config.toml
model = "image autoencoder"
dataset = "short English words printed on busy colour backdrops"
train_examples = 22605
image_size = 48
crop_scale_min = 1
horizontal_flip = false
translate = 0.12
bottleneck = "plain"
downsampling_factor = 4
encoder_arch = "convmixer"
encoder_norm = "batchnorm"
encoder_activation = "relu"
encoder_patch_size = 4
encoder_depths = [16]
encoder_kernel_size = 5
encoder_widths = [320]
loss = "l1"
latent_channels = 16
decoder_norm = "instancenorm"
decoder_activation = "silu"
decoder_widths = [48, 96, 96]
decoder_blocks_per_level = 1
decoder_block = "basic"
decoder_attention = false
decoder_upsampling = "nearest_conv"
init = "trunc_normal_002"
residual_init = "zero_last"
optimizer = "soap"
beta2 = 0.999
learning_rate = 0.0017
beta1 = 0.9
shampoo_beta = 0.95
eps = 1e-08
precondition_frequency = 20
max_precond_dim = 512
merge_dims = true
one_sided = false
adamw_lr_other_params = 0.0018
max_steps = 6300
batch_size = 384
epochs = 107.0
lr_schedule = "cosine_restarts"
final_lr_fraction = 0.1
warmup_steps = 180
weight_decay = 0.1
adamw_weight_decay_other_params = 0.01
Rows from block 14 of the encoder, named by matrix and row number. Each number is 128 + 24 x the weight over its row's rms, rounded and kept within 0 to 255. All counts start at 0. After the name is the row's rms in percent of the matrix's.
# pw: pointwise conv (encoder.blocks.14.pw.weight, 320x320x1x1), inputs 0-319
pw.282 103 [158  66 164  88 140 156 113 168 122  92 153  89 113 153 125 112 124  61 144 141 126 130 119 116 119 107 191 134 131 129 118 111 102 149 117 151 134 128 107 147 132 116 140 118 127 132 125 137 146 120 135 102 117 113 128 187 157  88 126 128 147 142 118 133 140 117 133 140 130 100 101 131  99  88 116 136 154 139 122 112 156 104 113 112 141 110 100 170 155 117 103 128 120  69 120 100  94 109 127 117 148  91 155 118  96 148 110 158 109 140  90 179 164 115 126 143 120 118 172 152 143 153 122 132 158 134 119 121 111  90 155 103 148 170 115 101 149 109 100 117 119 143 151 117 144 143 132 143 118 117 103 135 149 134 113 174  97 131 159 143  98 113 125 141 113 171 143 134 103 135 101 155 143 120  93 121 111  86 153 107 121 119 151 134 128 132 104 154 129 136 143 109 130 126  96 106  94 105 138  84 124 108 144 150 127 187 135 112 128 131 101 158 113 125 128 119 134 124 116 131 136 138 154 158 111 101 156 123 132  98  96  75  60  99  83 128 118  99 133 105 125 120 130 128 123 143 148 156 137 119 100 127 147 113 150 125 152  93 131 127 124 192  82 110 100 115 127 118 223 162 172 119 120 132 105 167 116  96 151 153 150 119 158 134  94 145 157 185 114  93 107 138 159 124  97 150 100 165 176 148 159 160 119 135 117 124  99 132 118 126  96  85 152 149 136 127  81 129 111 117]
pw.283 098 [109 103 121 167 124 133 133 116 109 127 130 119 119 116 100 128 137  99 175 116 110 137 121 138  96 112 194 104 218  77 144 125 138 132 111 127 138 110 101 141 125  35 109 123 121 155 122 115  97 120 145 142 113 134  86 146 151 175 113 136 113 104 142 107 125 138  87 102 145 122 139  97 121 144  96 146 108 102  92 114 104 169 182 128 103 116 156 129 152 154 111 124 159 130 124  75  96 156 157 121 142 154 148 117 127 116 132 136  91 157 137 249 153 121  77 145 110 108 155 141 119 125 118 140 102  93 112 144 111 117 113 145 126 113 125 133 180 125 122 125 112 132 149  89 150 136 124 109 107 137  84 130 115 143 125 135 117 118 200 103 158 140 135 127 131 100 119 135  81 127 122 110 138 122 113 116 142 119 137 136 134 118 166 207  97 119  91 128 151 102 124 136 161 119 167 123 128 138 121 127 107 144 139 124 128 151 121 113 112 109 119  98 155 113 113 149 214 132 111 125 157 164 124  84 128 129 111 129 108 139 139 109 122 116 129  90 122 106 124 152 147 139 169 134 138 158 129 133 131 126 113 101 122 144 134 123 103 101 122 113 128 122 141 126 112 132 100 128 160 117 145 120 119 128  89 109 116 131 112 156 113 116 112 141 110 121  93 137 134 125 123 147 109 149  49 129 118 138 187 116 127 128 141 161 119 137 117 122 118 138 112 146 109 135 123 122  67 138 118 110]
pw.284 105 [152 102 128 135 167 121 157 126 106 126 112 114 136 104  77 132 109 127 100 132 126 134 167  82  99 124  97 102 120 139  97 125 160 147 175 105 127  95 104 161 149 111 154 140 126  84 156 160 122 151 127 129 137 112 189 141 130 132 115 119 168 138 102 122 179 176 125 161 121 141 161  97  73 123 147 121 132 159 136 120 109  95 104 109 135 109 133  74 155 159 123 111 115 102 109 122 131  87 129  99 129 127 104 167 131 131 138 131 103 111 131 107 123 163 135 160 140  90  69 157 132 139 152 130 124 120 128 137 132  99 134 133 164 134 108 146 150 155 128 104 145 114 134 113  81 102 124 137 135 148 120 134 129 172 133 156 124 140  82  95 164 125 159 125  97 149 135 154 105 110 104 117 117  96 122 102 118 152 137 127 135 170 129 128 149  92 112 141 132 152 136 104 132  99 111 146 176 149 141  28 120 132  85 131 118 119 136 155 140 117 129 141 139 155 113 141 128 132 115 136 143  95 114 152 137 162 130 128 132 119 122 136 184 120  95  97 104 125 152 121 143 128 110 150 152 105 135 140 110 142 110 166 110 114 123 134 162  95  99 150  86 116 121 158 108 128 111 113 111 140 117 152 163 114 135 134 127  89 140 185 144 169 138 121 121 120 136 146 119 141 115 144  97 149 142 163 101 117 117 103  76 177 131 137 118 120 144 114  96  89 177 109 123  29 135 144 140  69 132 147]
pw.285 103 [123 156 120 128 103 152 114 151 117 139 134 122 174 130 129 126 158 114 114 134 134 145  89 125 118  99  84 117 159 126 147 103 138 109 151 124 118 145 114 123 149 112  93 134 134 196 118 155  95  96 108 160 119 130 141 119 100 124 166 117 122 137 131 113 117 159 159  83 129 131 145 135 150 147 132 123 122 124  97 154 136 157 139 114 137 130 120 117 123 132 183  97 161 120 105 121 134 100 136 137 127 128 116 130 116  78 139 128 143 134 150 255 116 138 142 140 111 134  93 118 174 122 103 122 121 127 114 119 148 232 125 148 136  88 120 175 116 134 133  89 120 128 131 129 132 133 142 121 125 149 110 158 125 145 144 140 131 129  91 152 106 134 154 111 144 161  85 139  81  87 112 130 162 108 124 178 107 154 152 101 158 109 103 126 127 111 142 100 145 116 162  82 149  86 107  82 147 128 155 114 120  90 146 125 154 111 165  90 134 124 169 146 104 130 105 165 103 127 199 141  83 116 101 136 116 145 134 117  99 101 129 139 136 148 103 120 146 117 116 121 108 119 134 113 143 108 116 132 130 128 161 129 120 122 146 146 114 155 122 160 162 128 120 142 127 113 176 101 197 147 136 150 128 122  72 132 131 158 130 127 126 121 111  94 117 134  97 123 116 111 117 126  80 125 166 114 134 142 121  93  77 110 126 149 117 141  98 110 139 163 102 147 161 157 141 136 141 127 149 125]
pw.286 083 [ 63 158 118 128 140 115 124 102 117 117 133 131  96  95 154 123 165 115 152 159  92 118 142 126 129 114  72 150 166 113 111 137 132 123 105 104 105  90 166 126 125 169 101 125 160 139 155 116 140 141 114 140 147 124 125  66  86 136 128 126 167 107  91 128 103 107 132 150 135 102 148 117 127 122 100 120 108  84 129 139 115 111 112 159 120 141 161 124 129 123 119 162 150 122 131 150 114 130 171 136 124 126 127 128 112 148 101 107 114 170 127  81 156 138 112 124 132  81 165 123 182 106 124  83 142 134 167 144 125  77 124 115 127 114 139 111 123 126 177 119 150 141 110 163 145 126 134 125  99 121 108 104 112 162 113 143 132 131 140 100 127 150 123  94 142 136 123  75 159 159 102 146 114 102 149 163 171 148 124  98 118 105 111 124 126 151 129 122 110 129 120 147 141 137 143 115 123 122 126 164 141 108 123 121 145 131  91 140 152 107 111 115 134 116 122 127 160 162 125 113 122 149 112 106 153 130 109 177 113 189 121 110  81  95 134 106 118 138 162 194 120 128 138  91 131 129 134 125 102 107 124 142 140 127 140 153 167 117 144  93 105 134 101 174 105 142 119 101 117 176 122 107 174 132 115 114 134 127 117 117  57 130 144 115  77 140  62 124 119 178 124 122 151 118 147 119 139 113 140 144 128  96 151 119 133 119  40 167 153 186 135  90 123 131 122 102 156  93  69 118]
pw.287 092 [ 77 121 107 119 130 131 137  96  77 106 138 115 117 126 149 116 105 135 108 183 109 106 111 144  95 133 114 116 175 119 144 148 158 135  84 111  96 119 160  95 112 136  87 170 141 124 123  59 132 133 107 123 125 147 106 133 106  98 166 218 128 126 160 147 102 149 127 110 114  90 121 154 135 161 143 153 121 129 120 145 157 119 153 136 140 123 148 107 155 138 134 153 116  94 129  94  83 108 157 154 123 120 135 114 126 125 129 145 140 116  99 133  95 125 125  99 124 131  94 152 179 158 146 135 138 101 129 101 131  61 122  90 118 175 147 128 126 135 148  80 144 106 113 161 167  99 116 133  66 112 170 100 131 131 127 199 163 113 100 130  91 134 105 159 141  87 163 130 129 120 123 107 149 140 126 109 133  92 128 153 138 153 139 123  95 112 130 115 107  90 120  96 118  99 108  86 150 130 104 137 128  96 119 149  96 146 135 125 115 146 123 135 127 142 103 120 114 183 106 134 125 146 158 107 167 163 134 114 119 127  98 128 123 120 122  99 142 115 138  98 110 140 171 167 126 140 119  88 112 148 140 119 170 130 111 120 138 162 191 115 117 122 103 125 172 112 121 136 100 111 148  93 111 130 153 132 118 111 102 161 121 161 110 138 115 168 137 102 100 137 149 149 120 186 132 146 142 134 139 166 164  97 145 145 144 133 103 145 136  96  95 130 128 153 128 170 139 137  96 151]
pw.288 077 [115 143 120 133 150 111  85 109 153 123 124 128 109  58 154 109 132  79  87 138 136  90 144 119 148 124 148 112 138 132  86 139 144 107 105 120 112 136 122 148  99 145 118 115 102 131  88 104 130 170  97 147 126 133 117 130 107 113  72 133 123 118  88 115 113 111 107 141 165  86 116 120 119 137  87 113 145 145 144 160 136 124 156 120 132  95 123 171 132 113 122 106 179 148  67 136 102 110 136 107 132 108 127 123 136 126  99  88 107  74 101 106 102  81 161  77 136  92 103 111 146 128  91  94 139 136 110 121 122  96 152 139 120 124 138  94 156 123 144 193 115  98 162  82 147 135 138  96 119 115 103 116 108 170 106  85 189 138 148 151 158 124  97 135 104 120 143 141  60  96 143 103 159  98 125 114 121 140 105 115 113 127 174 134 152 116 141 140 115 108 142 120 138 138 110 141 120  98 118 166 112 134 141 138 110 150 106 101 109 118 144 127 156 115 110 151 133 112 188 103 122 171 173 119 150 118 127 112 109 124 105  78 123 136  87 106 153 135  72 130 137 132 147 162 139 128 126 104 102 137  99 125 104 166  97 159 146 181 152 137 135 146 131 134 113 122 121 137 107 106  89  97  89 136 139 113 129 181 157 160 107 144 123 115 118  79 117 122 121 136 143  97 111 107  99 128 124 145 137 116  92 117 132 142  92 121 137  97 113 149  89 139 148 171 119 120 139 142 146 165]
pw.289 092 [155 133 118 117 144 110  95 136 123 103 118  91  96 128 142  91 120 141 147  91 116 153 104 107 126  92 180 106 134 111 107 128 126  95  85 139 114  91 178 140 110 136 161 137 110 115 112  92 120 101 166 128 120  90 129 154 138 114 122 121 134 116 105 112 134 144 118 151 160 137 115 130 151 132 142 107  99 144 165 134 121 108 153 157 169 132 141 130 140 112 104 106 101 134  99 157 102 122 129 116 129 146 121 120 208 113 128 133 117 160 131 126  97 121 134  91  92 140 145 125 100 118 122 135 139 136 113 144 157  76 170  67 118 138 160 126 142 108 156 116 128 164 121 106 116 144 153 137 178 122 114  90 124 150 157 156 132 133 194 140 124 102 125  51 140 184 147 123 147  90 142 121 135 129 108 218 142 114 105 112 157 126  81 135 151 168 157 163 134 114 130 143 162 100 125  78 141 135 135 145 147 117 125  89 132 135 131 112 127 137  64 122 130 133 124 115 144 116  77  87 125 104 147 150 139  98 123 103 174 141 124 144 131  92 130 139 119 116  84 146 175 140 111 144 103 117 117 105 114 127 126 150 113  99 148 101 107 121 159 135 139  85 146 128  89 137 121 115 113 121 108 149 103 119  81 162 117  77 107 133 120 127 130 143 152 159 112 136 136 134 107 131 113 165 102 134 130 146 108 102 136  75 136 133 125 133 159 131 107 143 132 171 175 127 109 153 138 189 120 105]
pw.290 124 [135 113 126  91  81 131  93 125 125 118 146 120 108 114 154 103 134 101 115 135  99 130 171 103  94  99  79 167 139 106 135 157 114 163 168 129 143 150 147 151 139 123 170 141 158 158 123 130 160 160 109 145 102 106 169 112 157 136 108 159 154 118 133 123 135 139 133 148 139 107 114 145 172 146  99 117 130 121 127 168 136 135 192 172 130  95 111 172 158 132 105 102 119 145 104 119 154 141 137 121 104 127 122 106  94 131 159 129 142 139 100 124  98 146 135 114 150 139 144 123  91  88 137 134 153 102 116  95 149 116 153 142 156 110 104 141 127 112 101 116 143 128 157 176 115 170 110 123 107 123 122 161 159  84 178  95  93 131 139  82 115 110 132 134 139 124 133 120 184 147 107 148 107 127 148 119 132 123 192 104 158 138 129 120 134 119 118 155 149 141  91 106 128 179 118 160 106 129 101  78 110 136 129 162 126 127 112 112 209 101 144 146 120 159 130 133 130 105 125 122 118 199 127 118  88 128 120 120 179 126 138 105  97 172 130 139 168 155 175 114 138 129 155 115 138 125 146 129 117 122 137  70 162 112  97 117 147  85 150 123 140 107 144  93 137 149 111 122 179  96 126 110 199 120  95 121 117 126 130 136 152 118 132 137 123 116 147  92 139 156 124 130 124 128 152 132 125  94 149 103 115 127 111 183 132 172 145 136 145 131 129 104 136 106 143 153 139 120 184 116]
pw.291 082 [172 106 126 143 106 121 116 142 135 168 144 100 108 136 129 114 135  95 148 119  95 112 152 141  99  91  98 136 148  42 135 121 102 114 103 139 129 133 129 117 133 144 145 105 127 127 115 112 132  99 133 107  97 127 108 110 149 157 154 156 124 125 100  92 143  87 129 193 160 128 169 169 132 114 121 110  83 127 125 126 120 113 165 180 174  85 102 103 104 100 158 103 176 107 137 123 134 131 131 119 106 130 117 157 109 142 100 137 193 161  85 115 138 142 141 131 118 120 128 121 114 128 106 140 108  98 145  99 125 110 156 114 130 131  96 105 123 136 118 179  83 111 133 136 170 142 131 102 133 115  99 118 154  96 119 127 144 127 115 164 127 111 128 136 141 123 116 139  65  80 103 108 117 107 127 119 151 151 102 133 106 126  98 145 149 102 106 116 101 152 171 145 157 145  65 115 149 130 128  67 136  97  62 102 109 126 139 159 139 149 129 100 112 120 141 154  77 111 129 148 134 150 123 109 137  96 144  97 115  90  90 109 119 155 135 180 115 122 140  69 136 127 116  96 123 104 101 139 130 150 117 121 143  77 122 105 102 121 126 124 122 104  74 138 139 164 109 105 109 129 144 148 115 144  58 116  94 111 132 154 150 130  82 112 129 162 135 154  77 138 158 132 134 144 138 104 137 137 131 118 100 116 151 136 135 128  85 116 135 114 128 131 131 126 133 150 121 174  96 129]